python train.py --encoder_arch="regnet" --model="model that answers yes/no questions on an image's attributes" --dataset="rendered landscapes of hills, water and sky" --train_examples=145000 --image_size=64 --crop_scale_min=0.8 --horizontal_flip=true --translate=0.06 --rotation_deg=5 --questions_per_image=4 --encoder_norm="layernorm" --encoder_activation="relu6" --encoder_channel_attention="se" --encoder_depths=[2, 5, 2] --encoder_kernel_size=3 --encoder_stem="single" --encoder_widths=[96, 192, 384] --fusion="prefix" --fusion_encoder_width=128 --fusion_encoder_layers=8 --fusion_encoder_norm="layernorm" --fusion_encoder_norm_position="pre" --fusion_encoder_activation="swiglu" --fusion_encoder_mlp_ratio=2 --fusion_encoder_head_dim=64 --fusion_encoder_fused_qkv=true --fusion_encoder_bias="all" --fusion_encoder_qk_norm=false --fusion_encoder_parallel_block=false --fusion_encoder_inner_norm=false --fusion_encoder_positions="learned" --fusion_encoder_connector="linear" --init="torch_default" --residual_init="none" --optimizer="adamw" --lr=0.0032 --beta1=0.8 --beta2=0.99 --eps=1e-08 --ema_decay=0.995 --steps=9000 --batch_size=128 --epochs=7.9 --lr_schedule="poly" --final_lr_fraction=0.01 --warmup_steps=180 --weight_decay=0.2
Rows from block 3 of the image encoder, named by matrix and row number. Rows with one number belong to one channel. Each number is 500 + 40 x the weight over its row's rms, rounded and kept within 0 to 999. All counts start at 0. Numbers have three digits each.
# convs1: grouped (12 groups) 3x3 conv (encoder.blocks.3.convs.1.weight, 192x16x3x3), inputs within the group 8-15, a 3x3 kernel for each
# convs2: expand pointwise conv (encoder.blocks.3.convs.2.weight, 192x192x1x1, transposed), outputs 96-191
convs1.23:518527518497473503562582544524531521497460491540565539527523516521459496532552538518516502504458495545560544439497477423453432465442390516526518503470495542576549508522504497462484546556539425460490481477449429384395
convs1.24:486467500475457465538537535495476507496477467524529534513471506484457462532549533500469514473454463523548519468535567485485499499496483505480509490457456539523526509491496500473472539543534436500521524544517491464454
convs1.25:529544554522527561476485499553557560543537557474492500551575577548534564496496509548556564552530564473476486516481451459462482490465467548564560546534573482490508555553569538532569474485501497500485461459479498509522
convs1.26:524538548505517501449429422537552549536523517467439438521559559514516500454431428533558565528525516456423435534510502526536527494499518522551554512526518458434429541556567536519522454431431522493481488480494516520530
convs1.27:528540546512513525473445466534540552521530526483453463519533543507517524477453460539547539523521521483437458524488499512531537494526526531533546514529526484438457540547553522525529491448464545512499490477480534544540
convs1.28:506527532507526512458429428521541554512534523474435454508533543519539517457427443518540556512537527458435437522504502514538538495513505518539541518534522455422434520538548521531525453429441534489487498479490527539525
convs1.29:524540547507531520441425429531546549518526530449423433521548554507517509445416428535546557507518524446428442517507496533543549508506521528553551505523509450428437532550553508532519450419444535485487504475495530522527
convs1.30:471479507480488473478470480478489501474496486510479488495474494466504479483487487492488523481495496502492489602593607554514548597547577455464503477499471476487477479504532495515492501488487643619576549511541527516508
convs1.31:497534529476492512413431480505542538483490512427417464512553542479501534435436484518537525481514523427423474522504502523530533512496517508557543468497502421416475515544525488507519428419470522489496508478497524534526
convs1.32:497515547513508510448462459470543557468478455460463489474513528456463454455452483485528558484450419509464496490496503521529516490476461601516517551492511566539566566534498513486464510459501518518519515519497469485469
convs1.33:533554534524534519482470466504552555438493494464508509517496495415444465460459476541547545462462505516490476482498490515562528482491506543540522527447498552546535545542559515476465501531484494523495507568536502510501
convs1.34:499522522481478509455474501491503500420423435432442471496520523439433452468467476521527525473456456493483501520550538533555523492500479567508511559461522569527542544510515524469477538527531536520550509516531484486489
convs1.35:529525528516504504534548504508527514554575540497503516501497507510535517486505488543558546549541535477505496512507520543528548553538544414520501534563562480491468467523509485502489511461496575523527549549560561549523
convs1.36:509540583517490537511488511467477500435478446475437468487465509468487472457422469510515535505500470530483475504506527555554538524517529546519498531443480584593580498488502499462443536556539522493518529558527517522513
convs1.37:532529527522529524533533498524533544550536534515533537526509520534518515512511501538557580575534534543514520551526531549498535572542526424487455496525553494495483482550506453493485513480471529487517556522524537541521
convs1.38:489541562492501521465506522446520545411454470451457489451490519415456472464452487481534547464467482530483480466506509504540529484528524579520515538451507567530552573583574527500500505491490467518526500532544489517535
convs1.39:445423457536528510512513476418441440505516505434462478421464464469520517489505504455485484527542555509487495436429451556581531518534477538516482519433501569561561527491514507526483502557532418436446520574532511529489
convs1.40:516537513495504496546550527540528512510492496490472471545547523474459476526492467557544536544544534517526492569573575549506521590563537448500525503520546447453506474532534483532529531527544569551565539506524588549545
convs1.41:522519523544536537561553557542519501560524550554525538517520497557530555557565548518512517577495535561528534523529508547499524575550550445471464492533491441500479512510490491538522511527499538505486540494521569526528
convs1.42:522516515513503476523509498554536552534513489505494467563553574547516491528516473543523537536517499485502461556562570556498498585537529461507507496513529453473493501537534501535535541524539566540551574513511590538521
convs1.43:491477496485476471510492483464425461532556552515518547445421453478500540507526543485452467495498534548542527517489482528554542498527531473467445531459525554530554544529558528536532527541531481419432506537549518523522
convs1.44:523549555500527525466493483452544570421455473428449467456495524458468480467462487467534569477446459516481473476515501503532518482509498558513482527490495548546526577539519533498451514501490471507523488533517468514497
convs1.45:517519511508493489524506490582559554550490494531509485568554557536475497562527490543534546543487504517500487551566563534509502572539520434501501490510500444459485517549548496538520526524524554551553535511513577542529
convs1.46:497525532529519511492480454485522510454517515460470479487494493459511528460447460532529532517484530527464462458486492534552496503509500573516495551489506557572575552530564520487458499512516437483473518550516527545516
convs1.47:512530526535519517552535524529558527554517534534527499528540534541497492518527515502539535563529533522542521506508493539525548532536546384482472467557498423487473466523499501528501498495486508510495514504515528530539
convs1.48:529500499568510546564531529517482466476490446515524503553528544561530544551539559472492495548571601459519519518557543543504498470497528570556532539529515533535566584551551533515519534541539531510471526483497546478492
convs1.49:539514512552484505556502488490456480483468438489478450581555566575512539556534536514518483540564567530556549509535516551495499488493497592573571587496493548500502579550566583499541532487510518502499509480479550489478
convs1.50:508442457525537537505521524529509500497507463504494492508479494521562512535524515522560577475550593438470438545570546524510478477501573535524530569598545534524523544514507575593548550521521512453440497512542506519510
convs1.51:545558528492492500473484471528529530503501484406401397570588575521532536473496477502456447554523506584548500534512509498500534521507519554588564503517532462471474555589576500527518428471455552545507467478494465461464
convs1.52:558565533527489513530501513502492510486471485519534553548567589548541579545536576501480497526485450607541457496518487541538529483488533538556601525515548532544593559582576494514552529523548517519496514494479518506490
convs1.53:543554547498486517479490476533569583473505474383434425540578572506522510479506465488437435553508467589558501517481482493492501524514520538565556479509521452488455547590583502531533451495461554552511473461490451455445
convs1.54:541575552479493507461477476547582573505503514472496507564593575500517543469484497496479478486466416529502466549509512495496512519502502530581563494515541470501507553600574498533547456480485562572550491482500463481458
convs1.55:548567544492501524458494471537555564497535529417480461544575583501536537453509501498467445554514465601592526517484496488500499532527536542592571510539536462505505572608580474531536440490483551561524474490513470478470
convs1.56:555565553493495500499508500538560544505515523449426445563572571506499518478495491474433395553539478570537511527496504489494496543518523558581564503503495468482465569595580462471500438467466562571517462486493454473465
convs1.57:539586560479496511507500504494509509504504534429436453550577571513538548485528522513462485596545514620562523489482459515508511558515529538588565507520545466501497536577550458516540465512509501550510458483493483502477
convs1.58:543539525487495497469495478550562546457468487392404404557568567497519526467493478482447438536500492566524496564512526500507512535519525574583569498509523463489486545593581478495506447480456554542509474477486470456446
convs1.59:469414465463517529481515504529529490525518484431482474479469501487542483529535505556555566520570649526458441537541519511462454471451526512515513530563524511534491514492492532568498551546527496477456457513522440522515
convs1.60:559582565482502517471488484534582561494485515447468488567603582493516521468483485489478466498475456523499486539511511497489490512507506540577547478511517477491490542587583499514518444478469554574558489463492459471449
convs1.61:502405423469512559482516523522499526552518548490492482482465458484538518523538518538512571554556578539480453492533515484424444480467488521485516528579559503512481507463472553560540534545519504463466442488491466507531
convs1.62:539461472531546548517524530552463457500499464537494457555472491537558509564538513532541565524572604389468495510517539495497505504524557566495476561570536561518499538479467538568533581544541511436448508545557506530539
convs1.63:493549519482550466505547471570615530523532522468461487516562511465512464502529476473539513561547551603630570473456406515535539562533534504536476451492473512514466498532455452555508489503491489547491494558468455494425
convs1.64:561537553488487476507515544513489535466482472454475500561546549509459486539552564534494516488483468496492523566550563496465476502514534503478484479498453473465507509448469490493463462477505588574565554496552594554526
convs1.65:557555558512549508471503469581572554525527506489470477559544556520540526478471443551540534526545511503538499572579571518541526476483470509506503552567503520524516535534509547556525516497505554546554523500513504484467
convs1.66:415492502495538583497539544414449500500507538492501532415480486463524567467533553449528539504550586502545548433484497479544574491522549443482527478502521485509518425509563484507552478501527494476444545530521542540539
convs1.67:468511543472485556470466512455498543488491551521501524486532543467489548479455524487503550498488532505469521471515540479486536482453507484518562484497552501474535498532548496507580501466522581540529531572564604574629
convs1.68:535542544526501570495511528520510516529495544511507507511533530527517554487496521561573564527512562509518526525537541532514561504511521563567574534511573511527524586593599541525582502522531467481466486527518475513508
convs1.69:492425467456535512491484499502455478508549548524517530476438476431502475473459485507453480478523503518475470467435465475521518489484507549469534491560537502499487523440493473509477503476487539540523566510602582561584
convs1.70:547522560543499559508497516540511543532488550524502517524511527534481573494491514558540577541512563523503519539532558550506560517491525539518573533505566509497524584567582542520583522499506479507487443501530454501528
convs1.71:489476507437455498461495502521491547451443486491499511467477509398435466454486485511494518476485495466514511463490520447448468473506504545523559489486525487533530507490517461450490471531499598550606496494553538529531
convs1.72:498482539507476597500486540501478533512481559508492536490486534486469590480470537505496567522471581524490532489475535517461589497470538501486571540466577513493539507504571532470574507481527493518501495563564476510573
convs1.73:508511551553495592510490541511500565548495567526503521508506536507491574476469534540506574559493582517508542496499536532497581501478539522495561541476575521492522551537590544488591511497517482493468471548529454501532
convs1.74:460490508439479485496491567497493513477488503520481534472485500430457487493476556447453494428467493502503556475509493430483480522500573493475502477502551523513564455474483460495525503502571611572579574533552532567580
convs1.75:507519551468476575480468529479485540465465544487463514506520541464484580468468543520527581493475575478468538506516555467464577476464541513533589486467565498483534524525585461458565474464519522533491486549525478503548
convs1.76:522453493443495528470510529518479493445508527454506519486457475409445484441504512524449459443480512445497514507463499429484522461520516547480527457513532484528541528459491429493528457516518525561544517495524520527489
convs1.77:532502558525502584487497522514461517547494558508502515514507537496493555480499511591527585544497581504499529531497543530500578490511529560523564539504573488499523570546586537503567495507513471505463461489515464491515
convs1.78:485412440502501560494529524504434483540528546512524502465423457498510558476523514504429470503502566506530527479423444510495560496526520503462497516503548496505516498430472505505556483528512529548487525527566524531538
convs1.79:470481489432493439522500519505522511488484500523488500423452462372431409468461487465492498442469435515492513455508473428487432490491521506520502490511465499489508508527507465486474486512526576550573557535557535544521
convs1.80:480425437554548516558546509505546530466525536489493499489512497494546560490498504462428444550540525526505494509438463521526502533521502477424435542543526534535506498433445541586546572566549532505503515524566559542566
convs1.81:540569556476497517458480459559561566559492515570562558577553552580487517570557550549561552514532538484493491551576576502524541474486473516544532485496537467475479523547530473498511442468465551542539519489496551545528
convs1.82:489446449522544494572538524483505507483501518535526518491473507509521513508498520518446477549537504538531530502450471534539504543521538492444461549543508540548532475441434537554539580590555507474487477483521498477511
convs1.83:496414426541519496559553533471500488448450487482470485479492507522497525517473481500457448540528498520506509505442461552533498558534511484435443543526495546545516501419425551515526579568550474487495463497547443468498
convs1.84:515450449558550513561537538469487480479474507504506524458450455511497521519531537508446448536529498551527537522459485550541503549538537486428445536534500553551535515448456560548524582559558473475466509498541480497529
convs1.85:521512518486475516551547588482429410434415383530510498470444418516463449569511502547545545483518507518540553531540523519504545553520572497499500501511507564533574565504530470458470511482519426433441479510449467471459
convs1.86:558578562475485509481485484460482505484475546485515508528497508493495526496534526559589559490514516487489500566581565497515521468484492555571555488506523477492508536572535496477498477474480439466499451463452492510502
convs1.87:496463513579554532539495529496483431452378468499458438440393410484392453491473503502478488505526516553520528549488567562536549553508554454433475473529451540501483524438464530551514499500532494483461458475523398445487
convs1.88:560577566461486512496529541456492471479509513505516522473486478521531524510537536534560568468489491482504486551574562488483520469486488522577565454495505458503500549575551484493540526542557473476457483527469512534515
convs1.89:555588574485498517474488487470472484493520512510526505515488500488495507500505532555574564487497522475479484571577573503509541479490489533571554487501530479495495537578534493485517463489491440450470467473470488500494
convs1.90:534511497474505412544509492486454457477529550493490551453409403512568573531551534547539527534511432556528484565535524549502468574539487534516489485515436548544500574539491508484455565539557449472506465572607435459545
convs1.91:547555547450489502461485486484469465487511493511506470469445442505503480517521526544587587488511514481507510567594571500520527490499500539572556483505535483512510535568556455485516462484495446439428482494424497503473
convs1.92:545453460534523504536535532513577565484552521504534501547549535502581541509493507507428462566542520563531513539460460565555498555538516510414458576563516540542525543456461523531491529546545479492491517499520532519517
convs1.93:522537513463496505463455448519496483524459452523499484499493490530476460540528491543580565476502517462479482549595578497522538471482482534577560441498485450457446558573543483479537469466467536523515546540514520535519
convs1.94:553443451555532509589541541508489452492485502500449479472461449532499511528452472517439453516524497553520500543469466543545502554539524520439435524525474561537513537446456558544538599559544485491490448507519405428483
convs1.95:556590566491503523475481477473484502496501525502513510520496501486481515492522521548582574488514527478488489559590571511519537477495480534569557482503527464472472536573550494489506469481481452432467459466456488496484
convs1.96:470469464527508513506510479463496497478498498457476480467460444454519462457492491557522488544508469511494437502505507505520527518502532601548543524470508529521536603577530567455501586547559555519483542508487510488455
convs2.23:569513486584503527535492457458525536526507542543574540546508486536501446517482508519534478563518508522466580457551536503523543450469566517525432507448537494536490533482489512521533506421574553569523483522552466557455518496566533536485552522484513542517515497538471541442534539561531509480
convs2.24:533501457538539550494538439461510524470521513567530546556551474484514486488516499523520494520481520540496536438557544496518534461487534515539442515447520463545496493503496522526533480476538544568582473505507479541441502477542510549511569485456540538529515509508483535433538503566576552488
convs2.25:588487499559521506502489531449487556512444526537557525533512488524485510507526508506525491559548454490520570473585536519548531517518584498532447514454516499558476535520428490489557519450562540572525468500515500557509521518577477489476515562481493530482537468483532526490521520502519488478
convs2.26:549411487549517493482503570477438521477449494495541474529541512496508572492572481517502491543540478461529539511553509550557498559541561477548451541543482526514547517540434499462550561509527519543469475478542509553554553538536448462506487530475519515471524465453556506541539483467511472496
convs2.27:564439475579510490483538531457458531474464511516554474537530486508522575508527509540503489580580477478528557515546523546553504531496572481556422539554496562507566524534427498500562566509543528562473462487572501551554559555534452463506498527472539524473563467478533502533533476466528504515
convs2.28:548439510566507495468501544472435529472451512476531481524539494474496581503571482522490486552538477458525546541558521548546488518513562437558439538562478550496565511533427523465555559503521513534469476494572482536553567538512446448508481509452538512480530481444544480549550468454513473505
convs2.29:546432494550506503464486559490424510472443506486542465522561488494494570506570477514497492552546479462522552509553500545558485546531558457563463551560475543507564501543418509465559552519531519541450471485557494554545550543524454452515482495472533524488507467448549488545534480472509466499
convs2.30:501459496533503482534497477561503452528522517471474460460483560444444531535486459450482548479471546598486530529490515573507478518562509472538562468529517614493561421549565496571488487534491544455522466486486522499482483527473452435531533503498560485515548476570454508492496491451512584466
convs2.31:552427480562531490450494528434462523481432505493548467553527508521480547510549524521479466548525493480532556533558506555532492539537545454561447542552488533567549498499411490500545539507539542546463470511520471547541566510524453479519481534437513525494518477458521503544543484514533496478
convs2.32:477453466482531514515466604608487463435544487507500459541551502470474567438545468481460525482507561493550485506449488455526458612510556551503489488522458482568530496543514468496441479541475465444506465466481595466530465590473492467470492530467504475497525495483632437544500452524433514527
convs2.33:498527567497581657567525546541535553519544486537521551502538547515504514468547515494505569535529506425534489438495500530504491543525499546518488543505403449580530602584546493495444562563497462515516473520464594503566488561549470506469515555518482489471485488499582495515515508534475465522
convs2.34:549528485531484502527480528570469537479500476558562487444516519526522573461496516485474476596567506489517539461571540476516483569507558503581487535499413492555497515554424434490443478498515486558489484456481529540482497602573482493513503555476521521523590498490586489438546500498530485497
convs2.35:572479469557519497534503521573521513474565498521570499487527463501476479487520452489482533555478524517493527543548555494513480497503569467583498494519470546512499508515490491533479537477514527578523476489455499507489514503538503541530512453457530547516461469508473471490570463577623541482
convs2.36:479521459514478568570514557512532528470470470540542549452563533530540543505508514456555527473544555474530489499469497516514487549539490503503485531556459500538593533585489506494450524564485497492525474453439547540516547587509467504567505602503516498474578486543584481506503498498502492508
convs2.37:574499463556510501540520511567496507485545510521573500459518437491484458473494452513458530552478516527497531535530547493473479492512551459579488491504475538514533484513498505524513511490527523565526479499465519505495545514532497528531516418456547530544489475528452478472555443584613536474
convs2.38:471483476458531534565489573553495575480511460561506523493514535531527500490473525510511540498498532437558473437496548464555520512524556585487515566511426420571567595566523439479439480580503473498508464480488548506473471523474538514475509522483507469476548564482629522508507554496438467542
convs2.39:531463459508500537545493517500506545523527481544525559462579502527469491497496493427495554568574490448538500481515512519555507527501539455550491518590512563431522573573503501521459402487513504563481511496494454518486478568553479482507514531477554522461471478516490467533503506498530577528
convs2.40:556446422533492504505499517561495532438546475519539467444537461456487499457521444485459507531485536533488526507536546486538474503530541436592476452515446567502513497498503498518488509484505515551517471464439509510470536505532444514553517448436542529532508479511453462481540452547601551450
convs2.41:588519469560510529540533491528523519497526523516568527507524473521512462524502516515507523563475520551493544511576560518486522458497558494556497485497533554528489482490488503534559508475534527588519488521494462551492532481544490538542514454476517556546505499501451510447550515586600514491
convs2.42:572452453535515502511493516535500512442533495496556470460535472450460471459509448479470514529452529536482516520524532475504472497516522425577467479522449564495533500507487489524480491478507531539527458458438474490480521502528433512549532425424571544534481438504448449477558441558584510456
convs2.43:528480469521485524509528460515488543558488508528524590432595483580518501551486553458480527574528511454491500499546490572564524486529502477557478476561535563442521572550504510513488427475531528537533518469522428551451497533503497505524486476451539509498487533533495512498517542563554552517
convs2.44:520476449492517520569499592609468495423559486530514495553548545450483494481520479493488563560551531462538512444491509499549480553520560552545515542503486479575528533540517471500435515565482517488505423490494570458499410574500475502450495550508530461499546489465635456509533492524440508534
convs2.45:558445438527515512494484512546514512447542485487548474430555459461463477457519444478461516523458537538482515535526538472514478497528529447570478467525439564491537493503471498523489501475509513548532468453436469493469530517532439521562525439451567534539478470520433458473557445547617548450
convs2.46:444569526460524523579520535509532519548481497527474531463535571584544523540470536485504571503534497430559488489469494527507504546492513556479524511528499499508552581540512489512521541577462457476516548490456572528485551579491529528509485641539498466446537550515625540518481526495493491514
convs2.47:583495470579521539503510501557525520496562519518561502489507481500505490505509478503498545551453541543512544527558547522513514470510539461559469483484492528513494502490484488533516543496538523584555459522474495512487516473549476509520511457479525545541505462529460495463564479585604534456
convs2.48:562462565553543511473553528524457522507526547472520456560569517541478536556543469487446471499495496500500506578520440571504480540498529449562487508562561585521592512572567510469506558508479533511469599494526542483476550560512477441485529464549566507456515498471556467466543470518539499525
convs2.49:531441567508535508481561561496429554506558504452503483571582538534472556496555452438439499471560475496550513584529448536546456554513504441554490489558553575518607540567550492466473529563458511503447583466521553468498540548463459473513500453523577459473466509466531455456519438473542491549
convs2.50:540509531532509606501573497525467482545574542513536495553606533545561522565486534543488511521455496479498538551535510569508529546491541502547464539559570565521604441539554514502541552502535527524483574495576513548461558540509591521531499478493571520479538539470520538468521520545531477526
convs2.51:485444548490455485443496540501493502473487462427448531537563494489470570517572435414481440454529456511463469586478471556501433570530466452524524475573560584435570522522537443521494547512432485457461502463461555445526565531449454476530484474533552451491458509481527453533489440407514545476
convs2.52:577432521539569525466520541463420449475489474494534469531563476487496519516510478473445494529479536510505529567576473552504462551527545439558472556573578609492571475565562450473503532505508489533477541440502542500504543505479439462536500471503585514492486480467499464509537462507545492489
convs2.53:520415535510458501449513536501489490463481485428484517532558510490470574499577462435480451477526480523462493586508503552512454596533509471536513447573589607460561529545542436539504564509449512493458468439475575477529595519464457492565485501516542474505436504500516451525493463439528556447
convs2.54:480405503494432470443469562492493493482507480441474499505551505508478546504549462442473470481489495549462493588510505548522477564549501463545522447591576620445562491532560427547518524498456495488464503453478559483511579527485424479563450499488564491521455490530509478496502456465518540451
convs2.55:469415514494454499449496549488496513467479471452463514515561498517491568520577472454485459463538493546468495589490491569478453580522507483533510484572578608463546508533532414539519550512432500456455492452477573469513602548463457485556457490527535472519449520495512456531476454432528568446
convs2.56:509412541495442485448465573492459499470490464424504513518563516490498560496569468432457421485558481511466484579501514512506453593572511458541523460562545602452555522537512411501495554526447519507437487423455556458533566553482477480545476480506545486491464484490515439516509460419538541463
convs2.57:453473524449483498446502589497495485484477467410417519497552528493484553517560445446450437454524517533480421566443469544472468549542468486532517427547521556468533535534503414523535566548400492467491517480433575433560530497440481475531452480536529446517462533478513464498489475421522523491
convs2.58:514413561504450477435506533502467520482489479434484520522566487520492566509567461409471442488527472517469497603513499571514449582522485443542528467582569604426575528516550458529499539500436518478454490462493545472511574532454421482547475474530554479513422504495510448540514445421532527465
convs2.59:566520499543458579517531480545471519538533529543547506562619515534580492551462510543511510532502485506462548537538539516469524524480529507571450559566533559515597469509525513512569527446535527534496514478551510553479546520558568542529517524465580530517586492478547524509539488534541470541
convs2.60:500410533517432494437488568494496494494503481440468514509559501490464533511534446434472468480515499528457494598493490552521446557563487446556508446588565604446588512531547444546502514500460497471476497462486539479513568504482440479552468486478578468545463496526523454501517432462526544477
convs2.61:522508486550455552431588470519505486536544530482518449547622515556558571507471532508529509516457479467422530560529479546512536496495460473550452482562544569476611456518539492498546522439514509521516472491521472504505520502544604533528534541450597534497557456537541518467525488508545472523
convs2.62:544527555548511575496580489540460529556579554525514490577586522550543512547484524528483495520476461423483536554533471580512539518480523481577484540514537550538595477519546552467523537541528527521506554499593503534475507516508547537502522491517573515425537546449526530468535520555522476549
convs2.63:549500461547506433562524455419531508518490497574572530455555519508511548487423481454477525562550511523479544480578509565486495508473527471558454561559480537465580565581514431541513504520542521558513501465502519535418506521557511481564490539469529531515541466494478470448529566493555496521
convs2.64:542437469515516547501482460475520507447535501526544511444497445456490500453475456544486499500455550534462544510516509457511524482493545453541462456500451545519519457481484502511547555481526559532546491473477484526419570503547463513497542408462539564543495459539437449425575456577590558443
convs2.65:550435446563471523502457534456520497450483485502550472419498488446510549447506440488452485541493500540464551513540527477467516537530530443533474492534430509487530476490433518496530578479563522543507434467418557557494534542536431445557498503483502555520542444500559464502519462512518480458
convs2.66:578538507548515510539507496500483549533519510532552602536541486504498470517536525501538452621577449480518541464557593506516529507483572526541506511467514503565485573474519518508532515452565519593463465540501494544534472572507546552446517507518505480473519489482523519546516534516488517539
convs2.67:508525536494562497555528544476438556533504450489500527594575511515474543515621487465480460535621363417508497499481472455489481520495511524442478528474509445536480601541501510448492517541484421523504479515480542504511456617522476538446513585516512437410544515429512511510417497449494540568
convs2.68:582490509556554496520521512443498581507483519514558535522492495496467528505520489503497476562578422489501558466582507488515523523465585499505455512454491458564471593510450482491521547449547490595529481534489514559503480544541499487468503554522501488467524483487483511495467514474511513520
convs2.69:549500521499493537580540504450543514486453498515596495527463536473545441524548525521572481506508483497530505503547570475500537544479572492461446501565521515460474477507399513519514609459578509564544500528510511551501484513560558550497516480500541566489528473514476540479424631460484516497
convs2.70:562480507549559496519541537430484576507502505503554524516498490493483539498549479494500474567568389466501576470592493537517512510493567498500445534480492475559479581542488508469508568466558470593535474530505511546501469556550494500484507546520515476446525478483503505505472501447488535528
convs2.71:490638537463513505524517511497554489576499557493515528521540523532536553462525528540527475473507429491522539512477471478576521480512508521437393474486557386514507451482496514552510475473531490496549500524514444524468608501535499507494551551575515510456432533534428504454459495411455486478
convs2.72:529526515527575471505552566484454557536480512496504551558512493511487533502579497480488479547585369422533535484574491527525486503495552491487511530438497480573481611528524492439501509480505472568476483551513513500528457558489489505452495540529510453428506516428491491531466511448481508599
convs2.73:568498489547553474499539543446471576509486507498532515528513486488482557491548494475491473579597393461498555469584490530512507498486549496519472517454491472575484614509505488471493520460530459595523476521480503532499456563517487488472493548510517454454502487475490499489462490460496531563
convs2.74:443464504410545490523488486535526507428499406521473611491536486448491478431559474506538506509574481491580467440434584509536482522449512496435447550491415481537480554487537484493454489525464471506476502508451516463557501577447523536487487492508567518495512496486532464581472458476467520559
convs2.75:541527513533569481505535553473455553549491499496516543558508490511483572508564494483498474560588362410510534471550491504532497516512545496492509524445478463586469608506498479450505503486518461574483483552506525508492453568523473482443497543535498466413502521426511493523475505440489507589
convs2.76:477572516491523525567509488481562456527491494451514565570561502452550427522561518525569452498566452511502488485522505496439546514466501524429428529540537506537477541421484540543522592501506491492529508533502489516570460511518588545485507504501589488463498525532522528550438556452465555491
convs2.77:571506536548550487512539517440487568522486523512552529537489495501464524515537503485502468565563373480493568449573506514509517502474561498506466511438499461568470584513478497482520552465558489578517493544493503555496458559548502493449508544531511476459503495495482515481453507452504519554
convs2.78:568523485576552462543513489482525548515489533530570582518513502473474430532548512526529461561568439503499555482574588501483543468477544496506442546502522491569491593446495519507516505442572533581495501539546426560544512537520554553487563493498549507476513513520451534515493555530513545509
convs2.79:500480475484522530560523457489523589478445443519576521432496484443511467519517489536512496522453485504567532409479545467541497487512599493476436528517466460539514500527490489479558536486543505559551482497499477562469557543561616542492569437508572506482558454517485463465485525480520538468
convs2.80:543541510550487614498543504545491510514578561530551519560569521534560483522480536551527490545512529486433568533564539529506542508451588492553476519508519536493559468499521557486547577469529544552512517500565491539470501537549575551502526501465564521508530509490518534442543535567528501554
convs2.81:522409515519460515466510500520493493482546488459493475502561469518487510504544479471466454488523516554449500604499469560522461551524525454564527458602609594446579520513555444523511522517483510494488485463468575482500577519497451471576487459507547499552441476540516464492532466505560553490
convs2.82:541531504529499599519533485548477514529589557541549504561561497547551490558487536572526490535499511471482553514539537550509541526453572516541479538510512510517550459525547547486538571483552548550487559495572486541491518555536562546480509498479527526478532548461532549483509544560510480547
convs2.83:558532525550496579516529482543451530522568557536538516556535522563577490559495541548532505547495508493495559531558526538503549522459572523535485549517530526521552497512551545496564560482541530533476543520586491549507513530528564524509527514506547520505548540481539551478543547555524468571
convs2.84:540535517543480596511538501551451512522585552525547519565574499549549487549478538556523517539502494472491558522555536560508538521463587512552488541510532538506554480512559544472554553499547554534465536506579483556466511529535552535501523491478545523481523533452521545497537531552522479563
convs2.85:564503490552515541491560482590467490519516475530518552466488502518519589575555465528484494591520562501531497512529505543464544570496527487529503523505566515502474549508536512501547550423539502546537517526515533517520524573544508477543567508550491502524463504519491502477533494497603509479
convs2.86:498427517521466446453496509517469522507537490456452483518565502513480505518545480452458443476520486549448484610477434579523472524554493453539532466599609591442583537523581439564492498497473513454478500470487542466520558494437453468562494480497566468538427508533511472505542461475534536515
convs2.87:576468532555415513510547500510485492527494524467532508537523463520559536541476504507502446520514509566424552521553495604477496517527528448537476507561557537454564481466551502522524495441534543541465488543521499528471573507545560522561519469482569527537496457528441538465532523502565498464
convs2.88:495437472480473466473464554503474509469474453489481503463499553528503533546579509500480481473566503552476503555468505521531489546532495529522545456597569575470526505529548362552566567510468489492455484434481526486555600575474448471565469538490484487549458519530519527525499504456513553464
convs2.89:505440503516470442458486518496480519501542504447467481507565504516488524517532488458469446469518488557454500597490430555532466523548492467541548469614610584445592525539577431562514497509462515466474483452507532475516573506450426478574485481481566473551435519544503488509543459496546544504
convs2.90:545474571529446486538549528534435588484515486487558494597550570510532518494538485479517463518604493480503559484501585532559531552468568515538395489562529544523560559489542491493473490552528507555486522466513568493491515525575550503515489560518548532534495524471514514439529545507551487502
convs2.91:496410515490448490436450530487481515495516465453469463464551504505494524519555486494467443457562501543455477579461473573519479532582491478534536446606589602435557507506562417555535536531458501472454521461483559462542589513470462488583454465530526496536431510531481505509523466479537516477
convs2.92:573506510562502587494525474550512510509584530534567494566577533522539507528468493534512500565495542518473566528575547519515540530480611479580498535516531543518567479516541508499522578488570550557499513493551518537459498531555553522505500493458548525506530520471520512442525522558547491541
convs2.93:481476528488420454460521504508488489496499482428453525488532502520490478536543484456468446461551506538436464592458477553471459522526436469520519458579598578398555514485537453542511492539449495445488504478473542453496558503436448512553486473521536473524402534527502468514487480457526557491
convs2.94:559526525540486593504548487539444510503565551531543491559561520542563495566469536554517481546510483474484559529564535537522551535464562501540475527528534525509572466509539524483548560452555535553478532493571516560464511539556575526501503477474563532478536527472516554469526529536534475540
convs2.95:506436511506475448460499529528472521508527479463461480502576516530484517532528476458466445484525488555457476603475433558514456520550487454550528462614611585432596531530571440549506508503475501470487488461492532486513563501448423465573501481488557460556427526544503487506517463477546537509
convs2.96:556473487539497502502474531503457517521513522566566523456481566564556508540538532543544557594543485488478555491540605513537563550525558508544475483511503530511508520514517497474554486513585534567448514459531510557535551591580530551511522543447496594494555509518524559576535521552555479472